Weights of a small self-supervised audio encoder (BEST-RQ): 4.3M parameters, muon at rate 0.0035.
Rows from block 7, named by matrix and row number. Each number is 128 + 24 x the weight over its row's rms, rounded and kept within 0 to 255. All counts start at 0. Numbers have three digits each. After the name is the row's rms in percent of the matrix's.
# convs2: project pointwise conv (model.blocks.7.convs.2.weight, 192x768x1), inputs 640-767
convs2.92 101:125127106131132112125132091129057180119122146129150104153131110124109218164123074124125124136137105103137142169129130123173136122123063132131144078137133120129186100154134129158118131121132152133130120079137117123119185124071121124130224127086107130123129122120111129108091158130122135109123157082136130105131127081142133120197201126149109128137145134127181122120133128149181113139172
convs2.93 101:126137173134124128126134121134103098106147112130118081111130132129066101193133091126131124119145099150152112133130176109118129126133104126125160110123120205125099165235141058170130129158129134162129112125117114129185126121121133126135088128136126132107121120113153107109111105130134148133121152129066125099136133168165129124131104124091092128102058116136117130167123133115163176106138
convs2.94 094:128138137123130106133120156127080110060134131123124220102124140131088115051133143131134131128144146130163123158129162161102147131132113130127125195082128126135097081091133127141134125109126138134132146082134112124079104128114125128127086127092097124144149180116085110120177122136119134175114174201172122077131129138096130124084098132172199123160174119128110127127129123102088114160115
convs2.95 102:133122153129130126127129125133175137101142138126122119096133141133044150140133144138160128137124124143138131141133162200128123132121146123128138116143134051133136146162129107127110127109130168134132135109047127122096086127141123125139145125142181128192184072139127141104123157120145178097156155094137128172131131054163132133085084123129148140126165131117143131096125125115111119129137
convs2.96 092:133127170122126121134126125130151137107094073131101200127133134127091129155124187127094121205109099133107151137133144147084126121132074130131164122207128193132105102083106160173125122112125063140128164097178131133150109128092121121122226122148135123170102068161130118163106183131114167113128116117106124106130131069114131123174166119065118132115122126123123131157125126146121117172121
convs2.97 103:142124151135131146123131131133120135122113125128154081154132103132148195151127105137162124148143080149054116189128130124165126134128120137131120143077126050124135133085109121201117125082138139132136124154061130129149109127151126131131140127128103133137134137123164115095131197117111102134098145123102134156132131138109124124103138127105079133124184128131169126157119124128153166117155
convs2.98 111:126129135128126118122128152132095098122111077125164140102125139129137162128130148127112128184143095066144122102131142127115130122129165142131131111143132098128132093122140099151147132100129153129127140172116118126107174131138129123125160119087052127120150039141053130170167152131144173154094147176189124125123121142110131125105145131113157126139131122123164125171131132115128131111138
convs2.99 092:134137141133133088123135138128119165103142110134107119165119108122093100035128196133163132175092130155100158131128148165158165145134102134124132121148118173121087162130090134135126133191117079117123129124162126133171138123124125130122138128110094130174078160116151138153121146121118078121071151088160126140124128094104127125118081129111210140124159121127074125173134122120123116139129
convs2.100 095:132113092128131117132127135125114150109164109130118137200123167129058094100126145125120123164110152117137143147129138143129126120133150136133132126135125107121121068078096111156153121077123148115135122141116126130087180125148131129131067126132187134127126064124137123163114140129123153136140182146101125085130126142132124126124169120105146142095159135136106133146126134130117160176104
convs2.101 102:123134103124130168126130113129101104142133120133086120163126125130153163077117222118116122090126151164164121131130099110154134140127086124131136153145127152131160134136097139158132122146132094117123115119100128136138042132138124128121117131098121120063069130137101137116194120152128160088109193132141126116127130244079124127167083133138140117101115130133160121069116122111145217137135
convs2.102 107:128115137130131114132125130132188128105137161122102155109137125122122110112124102116120127140126133141183145101130129159132110124135152129133158132147128176135128167128109173110127124130134112139128122101124132126206059131154133130133134124128181124115104061116102128113132168131134086085072161126137122151124128065152124127134093129102142124128119128132169128108115129137194104162085
convs2.103 100:117129102132133158121132138129155130103145151128135140163134128127155106085134112119198127116101128139110136113127137162111129132127052123126140133082124126127142160123120177127123128109125139119127117124058133135080063134052133124130139129158085125135148184142113135157147167148138165115101109102129135124122125161136127133111151131097116133108103118108136129108124119110157160108126
convs2.104 096:122111139132126153125125139129149088098130111122146132143125127126153190098133124137174135073129127157055175142132144115161133150122098129127144109106143091129132199126120156082130121224141139137124138091112147130093133132160138122124175126107173130091111135108127140138132078116132079099111134086060136168123126131111127126055172125131132138147128125134162130142115130129197153133081
convs2.105 101:130132125124127124128124123126115102153130150130124064143132139132230132146125086118070130121150167139151109011122131079129134123125166141133130052118127140124127117119133133089115132152133154131126111121179123133120124121131125127128170125129176131109121103145131140108220114121120165142177187118136132130127126101105133129108132130176100139114102106141134132093131133133086156158149
convs2.106 105:124135160122132079128134119131105163107118187133154127146119129137085077209135086125162123136147120103134166087134105112109141112122138138131111125166123082129115131103111112087130126124122114142130108121157139121096090124134126126137156121132141136177146148128093124133147132115115128243101118113092130137125121136134134144103147135122124131129108139118113139120137126143142099130145
convs2.107 085:127127173133131098122135122124131193113120150130135149123138128122074114134127170121121129205112139090128125101127114052179111124124105128122135142145119134130128094143098191124122132111123124110122088137161128118145198127087121128132131118161107135157146156114091103135089131139122070144051163119144128110128118125110136140122160132110230146146113135115133122138151123129119129189135
convs2.108 101:129143171126127146128130125130167163132105120124125119105136128125147109105128130132096133140138138136140107193128153120128128120130095132124146194152137143127120167109151100133126124170125151123121132187096137123090076126139122125131122125140084132047119134119097143116138157127130107121128108150140126165130124066135125129132157129164138175116124135133170124165121129147079084130121
convs2.109 095:119132125130122112134126127130135062181133122133124133117139130125152097077125155133138124099104112142167121087135158100085125133129163131126132162133111197126120094100103120096095130131131185131137143120121131127096068129113126124120176127111202122177176111123143135146140093158118155118098101131099124133123122119108137128122130127155148130148127124137184129157132130124067162107142
convs2.110 099:122126160131130129131121172124171093172170133125111078153122134135103135089125106129120126060126111042108136144127151102116135125130180127123153131139125175124125083121120134206127136186125133103136140064073146119129095124109120124125132131136202132152160168123109147137187130124136119147167085109146133093128129127155126128110107123103068130136112125131184137121132124145106125132065
convs2.111 085:135125090124123157131123091134140114135131100132105122120135125123144156148125064136142136091142159131069122136122151114101142119134127114131109135086143162125125092109102103209127135178133145102126154099112150124115142131138133130131159126121139125182190167115075110116126108058128108125115078134104130114128129120186129140159155128081126093118131138124176128174133129174089064136143
convs2.112 094:127125167135129120127128104129125137146130124126133091131127127130130138182130172122108128144130126140107084095132083188136140131126113119128097099098140117132153209137133160139127123129131126126134133139139115128132150129123123129127151133108205123091188127140082131163205107148133108093178104063103134130125125091059130133143107133090169159131121130125109119077123127098107134133187
convs2.113 094:125125133135124138127128137133112148083122170135166103114134107127079109156118134139166129200138150106062122161129070129155115110129083136123108122189134134128149120074148120154160140141126147127125108169131138125099142125073130127136081126134114131098140055129078126158136161157146130153140131158096129135132126131119130126089132135153116142105160126128105127071128140116095148088121
convs2.114 096:131108106129132152133128122130122132119108110131116086110123139131153168135130102123156122133135167153111159085126149126108131126125149128121130162063147047129104113134162109099127130195125113108124139138084128128209070126201125127132094127143147124115084151136195098125116001142118140159114082159160123110123130106130124131089109122127104111105048118145134130150121120101129135113164
convs2.115 100:128126078125133117129129148117086076105146147133126124136133130129112103140130137138192134084103077142102127132133125128157137134123107125127110160105140169123184137125099158119139132133126140122136093191080104123086194133138124124135092127090111126147153162122124107115174162148120222142126198151082131140121136140153119136124099132141133131134149116125097124103122135147186119138162
convs2.116 038:112138163142133048118119118128087084143129121136153158132119129127124103208127104135127122105078120095144116128148108145063131123127144142110117110143135100140118099114153134161111115133121123122143120107106137123086139124126121133126138122150092119143125160131076126160113140093120091189140089103124133134147120120145144128076144118137118119132176117131121124129145113120091112121163
convs2.117 103:120131148120131125121128152133129144075137176133131182212123127123116127160127147135118124081119099153153130129135146138137140132131128123121128149108122140124127103103131156112099132193130105135122125139145128121164213126138131128120152128105146126191073166129086150165130109132131134119225126107108133104130124143104134126094111128073129163113134143131133125089128129170138092127118
convs2.118 100:129137123123122140127130138132142214123116143123117102093125133124102141121132123122118127149147164085127142113122094187147120138129145132122121000127128117129108160110134128074099132154123150131123131173109121123065151130118127132124148131135212126146103057106143120148095132123128140163094133164109131111123124146148136129093139126151133134134134128120142122168137129140171137124108
convs2.119 109:129132091128119160124129128121101152112129145122145202046128122122179125133131032132164121079085113102120110216126156120134134131120184135121117119129136155132121139095103126110106126129133127131121124155168119123132176121104120131129123126134037134069097121118154134170035139069142189161130131206171129140125130123099125129102118130137172168114134131119115119155132121155054117094131
convs2.120 107:136124116124132120131127145135185132190147097128104156122128150130101121121129086128170121124138113084150141116131095203127109140133130129134151117184123107126149156147107124089149126172132147118132135105108135132096053134117127130124168136186209125088132173118146092112163098165129141113087083091125127122126121129090127138152181130165119119122113122138122116113109133141133131134121
convs2.121 093:136128136133133138128130161135186118141100053133105146111133116124124154131124112126134132102098100119120108099120117116120110129124110137122110127101124169123170179159150104059125125161133169121133128134103131124112138130133131130123141129102175124157159122118153093106082078132118056143164116145168134128127118143097126128183084134147105098141149126132127126155122133115119122112171
convs2.122 101:124133097125128154126122122131158108113123131129157102085128125125026162135131092137121126137135164111093132151125114163161104124125201131129125220121106118125175109118153146109090124141124117110134107080117126128116112131190125119122126130131132133067124160130150141148155059109126123128100115139112133143129131139115126124100117131125106141125109135128139126132131131139126114120109
convs2.123 089:123124132129130118122123117121154154197111080124097099167118124129143098149130077117141122216077191159131128150133110170159125140128151146126151111136118094133170117161116094126138124105142141114121120143108143136160060135143121127134132133186082127115104148096132102099111083139143116082174116107021121059127135121134125126081098134099149113175076125149121134133122132144103134137112
convs2.124 096:133130185128130141128133136134137147113135157125128120063127117134063194151125115128069135080133150129144129146135104071152135134124117130125121132168120144122165128099094152153135137144137155158122141158126138132088073126148131136119162138134100130122088099131102113103137127075117084103129129132145124135134126122148126131128123132097118117152171136128136123165126136126053107155137
convs2.125 100:139126138123122107131136152130146108159111095125131133067124141126067154128130174130126129065102129129144110131132111138106133133127169139131134177099142102131121149169126070114148125085131135129123128080086131130104150131163124126133058119163122132158174138121126151116165144126144168123114059121169126136134131129134135128159108130153148112144131140129081126149126130114105140124159
convs2.126 102:134132136125132152130121129133235104147096109127096140120125127135165191135122087130115125144101108177102158111126113097167136138129147119131124123138139149130146121128139142141127122145128143123131125173244119126115139127169130129130132128130133132174173166129116120146133152099122101082149122066152124177136125185143127127160135128126109112151109134135147120136138128120139149161125
convs2.127 108:121131154131130117127130140132119117156148118133130115125127104123233150127122170140148125145112115178136119106122166063091133121122128118126146071192138085126127102119089167143145131124133123102119167087128143123102109130127133125129162134100125132160115106102122110117130108109152118102165148184196138124127123117100126125113101128109145149131105113136125128070126134145166132116157
convs2.128 100:132120138133136119129124109137213125106127192122131142064132125128185133124127091117105126095165154119182132033126123099101128133133122115136136046111133105127114179108133087109143126184132163116125177112096148122147150127071132130126114127159134126143083131128124134121141072135123100131157162124111131121124128174142125131153072130126083108119081124129102124137130132155088147164110
convs2.129 107:126146207133122111131133126128087090176121122129144144096129134132084086124119132127121123136120156064110147141121207136118134127125122131130118105131124068125127120148116111139132128141129162123123126152137130126184139133070124130127118126124152131130141076133105136124138141105129172133180118158059129133124128122143134127148115133146167138132166133133100129085125126115103079148133
convs2.130 109:125128136132126124129132129128104169074130176128137099191127152131144121145126159121083133119119056155127112116132091141062125139132147130126116190099119232127156128048114097124120134147128098118122151104162127121039174130110128125122131129093124126075151062130108155128115158106134097100142199125129125095127128185116129129116135126104115132153175132134133124123125129135102139145114
convs2.131 097:129126094129134140130127142119090114150125153125109083107133134131156086095134138126164132112142159101213128150126101146175105115134178126135107176113118087121118181106129181154102129117123162119130102112158152129155081127109134131122098134106092132110158073136120142180139133168121146158092144080105133167124135096110136114151105127115105143088123134129144127179144134126153114141141
convs2.132 100:127120102125129110126127125131137119117144100135142120164136116130135136108124122124160121044155121148113109157132139167107117121129136132130142138126133089121177123115117107155138131174121136125123135159133130135107080135104129132137096135156139134124095117125185121126127174157112177115137108162076122115124134166142131123150079129124097084120132149127103136127123136132170158137165
convs2.133 108:125117107122122137122125129127116109113137183131109070151127157124084054098130124128169131089160138147156131178123109100082125117124105134132133182078120074124127070083130039131130129156119143108125152179080146127051124131123135124127153120152137130090117162123150128127056134120121127136118111111096122123123125147131129129085126124151107136139150121131098132133131131116162111137161
convs2.134 112:125132082134129144128128122130087120089130133129133131149130128125139126118128172133171125124107132156158140204126113109072131119127139128125133090169130143125128050097107031112135128145126144108132153176233120136105174128134127135127116127105115131133142190121196127152075135121137157092093150146139125129125127099126123137127165133189117128092088141116154126158136134170182135129112
convs2.135 106:129125097123129166129122127131149068129106157131129146139125126125106165215122056120130133249156153167091148123127089156145117132127110128126126060167126141120144137138162195122137127121126105143139130173192115132160088131198127132124152132115148132173120122131075111102134145111106105125096161119176124127125129049155124124173152123110132139107118126121154119094133124142146136118134
convs2.136 092:112156124127127104126129135136119137106126080128154204169127145131138198166128147132136132095117144158122110134123140121137094120131170130133124165150117182126147134121136144118097127123124136126121165142168140122143084129137126122125138125099117127169119148125151115130122184160095169136102189103164119131127128129120133116176105131160157183148152107117101125171119124112070167110159
convs2.137 093:115144123120124121125125105126161146087123103127113202142117129124139135119128188116167122071139129107158093211124082135115124130128129133123107131117124101124123185117136103165121127095114125128128162129093120125225232130077122123118157127092107121127122089143132126189104135122133169165161079179116128141124127147091125120146165135073123120165125138140090128099129124153183110084130
convs2.138 094:133120131133131127127137130123133151147146094129136068101139139133120137143128149137190129159133164143154132092134091107142139121122163139128138117135139173124125116168153119128134128148132130142134127122138139126171130135131124129128139131175182126137132160095095132103036208098138114116128087127140132092125135113119134130122106131121177142115119154123073131142131127112137066132060
convs2.139 097:136118118120126169121126119135138178107143126124125181137132121128123139136133116125093128133091109096139133141126127129124131137132128131134111099132130081128128117107095138155130128110121106106136154144126129133106111127113131130129206125139037132117106131134127120120059157100122062113093178115099125159128121053156124137117111128154104119140113136116144116123114127114142156151154
convs2.140 097:128130107125127120129133133125090187088117115131146093138128105123057122194132125116123133150115108058132108115135149078122129132121156120134157155092117114131138075132141111195114127105133166123131119145051139119161146133139130133120069126172113124140067116118077141129164195131113191137170110120160126159123124099147126135145123124144162108127150114130107134176133126113144126141173
convs2.141 102:123127132129133116132131138135093187086121144130145134122130146124181133096138123141126126157118141165129114079128119113092136117122152129127114104103135100131100091137155240112111130140117187140129132154163115133109189125110134121129114123121104134086100195118176145135126142152128079140141142156165129104126125174106122130088115124110098121148109146116169126083119130127159042109169